config.toml
arch = "swin"
model = "image classifier"
dataset = "drawn small creatures on textured ground"
train_examples = 50862
image_size = 40
crop_scale_min = 1
horizontal_flip = true
translate = 0.06
targets = ["colour"]
num_classes = 12
norm = "layernorm"
norm_position = "pre"
activation = "relu"
head_dim = 48
fused_qkv = false
bias = "all"
qk_norm = true
parallel_block = false
inner_norm = false
moe = "top_k"
drop_path = 0.1
num_experts = 64
moe_every = 1
expert_mlp_ratio = 0.5
experts_per_token = 2
shared_expert = true
patch_size = [2, 2]
depths = [4, 4, 4]
widths = [64, 128, 256]
loss = "cross_entropy"
residual_init = "none"
optimizer = "cautious_adamw"
lr = 0.0019
beta1 = 0.9
beta2 = 0.999
eps = 1e-08
grad_clip = 1.0
steps = 13000
batch_size = 128
epochs = 32.7
lr_schedule = "linear"
final_lr_fraction = 0.1
warmup_steps = 650
weight_decay = 0.2
Rows from block 6 of a small image classifier, named by matrix and row number. Rows with one number within an expert belong to one neuron, the router's apart. Each number is 500 + 25 x the weight over its row's rms, rounded and kept within 0 to 999. All counts start at 0. Numbers have three digits each.
Before each expert's rows are labels from the 100 images, of 14976, where the router gives the expert most weight on average: "responds to" is what is common among them. Only what is clearly more common there than usual is listed. The data: drawn small creatures on textured ground.
# router: router (model.blocks.6.mlp.router.weight, 64x128), inputs 0-127
# up: expert up (model.blocks.6.mlp.up, 64x64x128), inputs 0-127
# down: expert down (model.blocks.6.mlp.down, 64x128x64, transposed), outputs 0-127

# expert 50
responds to: grey
router.50:501502472524494464483484511524519537496551495467482495477487498464518488458481468481536499475479480538514483516522533531461478488492525538560512484529486459522483464482469508534521465480500518513483541472535544458528474491459492526537529496520520465530490489504531515478511530478491515525471485462500512517505469456509536528529471483477497479531461485502490477513534492506541492515492
up.0:521546517518534524478512480470485470513519491476494485461470511504513484484479471514480482483512484505462495540514515511493504476515482542459530472486521525517501512462480515501496529520533553501466486464445507473530528476559487523489509485495539480523548485461497509499498445490473555530513492524437532528489509482466522508493515460492495468510510495483474502495528470477509490549504
down.0:551479476535506488491507535472453496524524460538489536499481472516487534518481462473489509492512487521480513494521537488518499452510452517446465514493516516523483524512485518515524547490509504520467434482495493476486507511549537543494527488493534506532499508505491451525523482475484502528507487519480495476494556495477502537465496495493505514510548492502511489475488447488477452526485
up.1:549514507526512537511506498465458456490507478523510542460499464508485457501461477536501473478502505507493541514497512510505505473500477517453510500481508493542522511471486527485507546478524526510491494504447469500534501491554501529479524496501530490529549512455478466514533460491443549498503479509435490524510509490484512532480529512474518536532539478496477521474507508481502508497495
down.1:498488517508508500472510518482486511490529487547504507490489477538475510505514454454496543511473476521471460487516534507532481504519454552477475487476526511529469497508503517494509482475512468529471467472532493520494530495520555525483481495467536527495509489508481469535477521510471518503518516461498508451450552503522489541520474508487520494496479480495556468516504473473505469564471

# expert 58
responds to: brown; butterfly; white
router.58:496529555441537535498484453494483493523463479528546510531486526534484461502501500519505529510468519467492465481516541517500495488503490534451488479447512522502456528478544529463488491485476491494523434507453428536497490520501542498483470478484494508487491514512508521504467491501513478488519505502518512477493507514486486492477553499507500496501502499471530521514496513508451492532514
up.0:509524521475536534512464493514482501520454477527528521545488533534494475515481478511512532476456501473498462470528548529482511487503505537468472472468500525504468533503519525469508472482458492489529460511505449514472475548461536502503492473502515501501465525509523533487462499474517446504515494481555529477497513489482505499470518506513477525519482485467547518514493527521467503528514
down.0:551503484519531534543495538513476478493465513528500540513494502535494499525436504529497458468479517465496502461487504513493499464483520507486482486516464488489496528532512537500480522486451497485518483559489459511475438537512555492498506482538487500531501542493511499500535488483520453501509479527517510488476516477485475521473504508488480559522532476512498516457488532498509509464525
up.1:506515515482545537523472501522472493520441484515522517545483535546496478518476479516513511474470505466487463464522551536477502479495503539466478460476494521505465534507526533476503486476454491492531467514487445513469462542466542502508491466514518507511479530508524530485471494476520446499514493482532533478488513488485508499470522501509470523528486497467535516506501523509472504525522
down.1:541498484513528534542502540523477479503468517539502540523493501542493502528450499516498477476465530468506497460485504514497498462482510521488485489509452488486504528537503530506486510482439487491517483555503462533463436537504556494494509472535491507520488536497516506495527487488523443501504494520518501484469509474493477519473506516495481548518521470516512516456481529499498510457525

# expert 1
responds to: orange; yellow; pink
router.1:496500453535484476452489523525505532488526514477469477483485531470549495458499487482541479467490464540519494507498538516477496490465522509520503510556490496499505472491464521525512447505522522504477525485541557458510480498468493493550522495506519473510516493507526530486534514474493515533486518466497520496516483462507511505523447504500498454520440503494486462525541486499516475529504
up.0:488502479460488505509534552504556496477461536511495485476508495487470547533483513507493508512491514493490511461462499503527508529476505481534461524485497511480503529505542538508491500495468480467517433508504494480465482528490539460492516520500469472489460550543506502526506539489506448500491484511564507491476509522522448513493489474468499519448500492534514508501449494493516480471489
down.0:481502490466493505492525494544497490496490541464485501497541544473508524515495574498505489530523495492499496528457458499501467523496483463559497524518473493470513479486538458490487475523481465442532521509487512486494503476497488427493483510509459550492531490515477518504496530539525524474480489503508490459521480532535526478539520490507486480468463516501477486510539505475529523506515
up.1:481505492483462476493525490533489452525509516536457514475535492472506489475510517513495486559508501585517520510430486511526498486478489494515504573511491457495522504491463504517509470509512437516474519506473538482513520468552479470518451504503521517478525499484503527513519482503468540513476511506456466485521501515497522509530474549477517483482485475493488496489522495496502505495500
down.1:479471512518505515541499566493495472465493496467502500482520509482510501509510501515438477506460501493460504509512489466501516500528549457525486472511511538432499522537541508485438500503498525468474505500473492499458489557547490474533492510506465522524492492510480489542479528498499496471498463496492502507474540544505506549480535525486503528505513443519496495521487513493528508483482

# expert 5
responds to: teal; large; butterfly
router.5:525474474472449517471521512513512519488440528539468511466520471489459553546505488473516495508523490525505520510460468477503484507473474463502475535490451471524548492539485430554495494545516471495497479492516460498509505495513461479514478503534506488488527517468535503503528482510495506458496501557520472501507508503533503510511474515470527507478493495524500486472506499501508511472530
up.0:460537536463510485504452518514495471494534460462512483521477487549484512472480515482457538516479481467493463507555535498470509522537529528495512444525527496482463513505472528444514515479481543529481472481495513497497526471540495501522497513528494496499525503511512504495488475503499500580532512511522542524486486505470487457502519511530479452500501502505510514505457496523494501521488
down.0:484486543521484530511520498471514541470528557489527498466520466523511477503489472505486516490506495522479488520515513479516447515524500498501466480477496507487493453502483469514498478468501469484533466501525494489490510519494498452477535498458462458455517499506445480509459487541516505464494530443515470509507503523523490519510463543459528485453454480496492501485466523471474483518463
up.1:503508551517525460502514482465491492489541521457524464497486516479528500467482567481479550544510506458512491490480500526519504521532500440489511477515543514444439540515536518483540493505513516494503511488451515486509479474484515542520495526511519477494481525550499491527514502544489523516499479504496547510475504534478500476501490476492465517481529537511496510491489468489520491521476
down.1:508501516539515494502454452526525516476533557529471512530535540518505461476505580516521501489503493511502501528477529509532474495498505506492496477511519517483498467527516507464499486503489510472463541496457502475516507529483512514473472491509462503451500457537439493526508563522470504498480546487497487497503492475509496476490496528539505448504526471502501500536485497502494486505449

# expert 11
responds to: purple; large; butterfly
router.11:519478488511522480494478501467482514469521493501478478516502531518516477484492527534523491515554554493523531477527521480490506509484467452464529511506512514497462500515526529486497533525510523513484402493481462517498470439482514485500467501515512476492507520530492519489537475494493499452497487556518495524505505526485521473462518520492482528516526554496506529493522467528456462491488
up.0:511482479535518459466465508478484501461538460485472494505506491502538472466482494525516485489519489533517540521534534473478516522492502455459504527527519543504472508494519494486508534516501539528454466445483518473506479464477485498533482530503526462489488529528476530491528497476471504466480484512505506543522508516508540506468476524481487492524526533497504530544518463539479452521480
down.0:490489461502553502518510533521472453503457483480484517485540522503527491527483516521488464453477501516484536488466531550492508519457509469473478506503511526470509543507520498507501552535470529469465481495470442472465497547533484468528505527521520505524512521496493534533523497468500490468486466548493508516522515483529506501453522506457472518532520492491471517512491498506524484501493
up.1:509480474532520461479468517482480495469531456471467495505506487499539471466477488530514481483516496521516543519535532470480512518481503455462511510531516538504466521496517507484508534507493544530455466463482522472501479465481491497530481525507526460499482537525477533492530496469473497472475471519499520542517508520506531512466485530476484489524528539509492531539513464539492448505475
down.1:495479453509554506511502523514464465501454477492477522489538513500531487518477511518494469448487503528491547486456539541488513519455499472465476516503506524484513539505516494507508547526475532482470482494474442464472490553521485466531508522522521497505508527497495540524531502464499486464478466538495502529528512484532523500460514513458473516537526500491477524515491501518509479497495

# expert 45
responds to: small; teal; pink
router.45:474522488479521533470527490528516532535498518500519476507482517490459507497548471474497505490511469479520470480496509503515505503469505532491531461500503485472445506503455519512488451477481514505515449488521504473508525498488552518474505485522499483499511508509511536454493507491522535538525492451513548478484484486488464459542557482526507455465483533499479475480500515516500519562542
up.0:493518483462532518455514486539534545547464479485505468518478516485473519537530471489506521469485492483501476473494509514495521522467515512470523491478499515486493521514461488519481454525480520486524459481548484478476525532452480480494529499545521482503495503500531536456467493469530473524516480489552539523512467475492481457487519478510476464484463537485488489505489497529487520535533
down.0:481501457496551505468497500515531491485480455453482478498496507486531496516501490519479490438518509495486526492521503507479537524474540456465521513493512525486480535503512486502469535526519545485485507469481484492472530521516451494540509527545520469552507499502519541493479485453509502487526468548502503550526486500481512504456516467489468496531507530474446513525500486534505489537491
up.1:497474492542529527532494522528439486527484515513469529522481503537509512524468475482520484486504497497513476491530554522478472463456469525478502441520474494519467519547526520510511521467461475510497507514498467490476462505500555536529483472514532524523517517471502523478534460502504467509512497479494539473456523499494550511499503511514480525553496508494509500479531500462492503525525
down.1:503452467533523539513511550504470473483442470512477539485525502533500511560461471504522463476473487480485550495498538490532478507447469509483484492486499525528501523533502516512503532517461519474492488537517452501470484555519522469490507515509494527514515522485483495518521496475481471488496492515505523487483521506529472533461514513442478532509527477530534521509492501501518465480496

# expert 22
responds to: black
router.22:501502485538477478477492495524530536489530501471490474481472499466531512482476494465528495469502463546513486527523524534463489501491512538543512498549475476514492472480461529521509469492515516518476532473528540441508466496471494525539518484507523481518497501515522529468496537481500516537466484459510523510507461451499517525540479491498488460532465520508494449518537485513532480518506
up.0:470497506538495461509475466459498485475536469481516466506514467486540481474508518534476472517541509497520509507527500459526481518532522479487536507516531543460461486487522499472480546466503537539473506506472557511529488456531529508487492529475485484484471529552466483498504472509476529519486475502478515517498479530485522496507529481532517481466562538497471517512503490481500475502490
down.0:450465460525519477477501527514518541467509483484465494508524510493524518500500477500511497490511484511503484495522517493523468495461523478490519503511506481466437478549537520498446495507509514485471504493538520479489511482484512490529462504520495491515526511559491497484502551451499491509530474462522471497478529504498509518490486486500446495522475531497503461554557481510544447549497
up.1:470489500541516466517480473475513478473531460472515477514519466481543481483511517530475471518534514489526504498530496461524476522529535469492538498523531547463458482496517494469483547473499538537477510515477555502529492464531522512489498533472486484491470526549461486499505489510476535526482468489476511510502479534469521505508536486532515487478556536500462513513509494478509488496485
down.1:444465460516522486477484526514508539465514486475469498515512511498530505497506479509507504485515493505500487494525507504510464495461507478467522494518510473462446480552524521484454493506514520481475506496541510485481519481491509488527460510528494486520512502558483499484497552459510484511533483480535473506490530513490514520488495481503442488520480541490499460543571473517548450539493

# expert 48
responds to: blue; large; butterfly
router.48:504500534475463524519517506503502483509474478484496484487464488531451502521500503528485474598499491429495528513479466451541541510487514465463534488491491500530530534508479511525514525536473485540509501519511502548488532512522491510466466505519495535502525489475495489509498449510497515500501509524482517521485477512464484486475522524486510504484508498520483534451454473525466526478493
up.0:479520524500474525516503523533520469537485450466482464488461488543504477536476473538474473520465469470486518527515499480514545526481548505463520464525516524522519539517462513503501492491461513535481534479523518503471528532515479529475483526523514522526507496466523521505459462467484479532481484468494535537502495483470483515462491535485494511492491470516492540504478499536499531509467
down.0:497513527490493531498530513543533462549468484453458449444458532521487486570452471519485495545495465504473500552501497530524511530467499509482514479527526503500522530502482513506507486517455477490479496484521512479479523484512494519489494540511476542519553483473511532490462458508524506530515497487495558509482503499478485494488518495468490486460496474492508518494518503490522507528493
up.1:500527527509459509516467465489512489471514496534514553508556452484528465426507529521488476502478508496535528499485480481469515507531526472536477525513477495511523494452496466483497505474512514511530530538458500530528460520500497486491466515489500495474481502486497515506518525522458510473480514494486444525532452482524512521514475534500551505504505498526488512523481529492488529443493
down.1:514520508465557545466530532484519528513469499472514463478468521521440496551480485511518540478489471468467479477517513535508523521480527518459507493465511518507495498516525530510496490509516503466516484464523454460461526522482500463504513512502499502522527511502508520510457493488510482482550499503537515519526510469462487491460520450480465492509475521446522481533526509497520477515513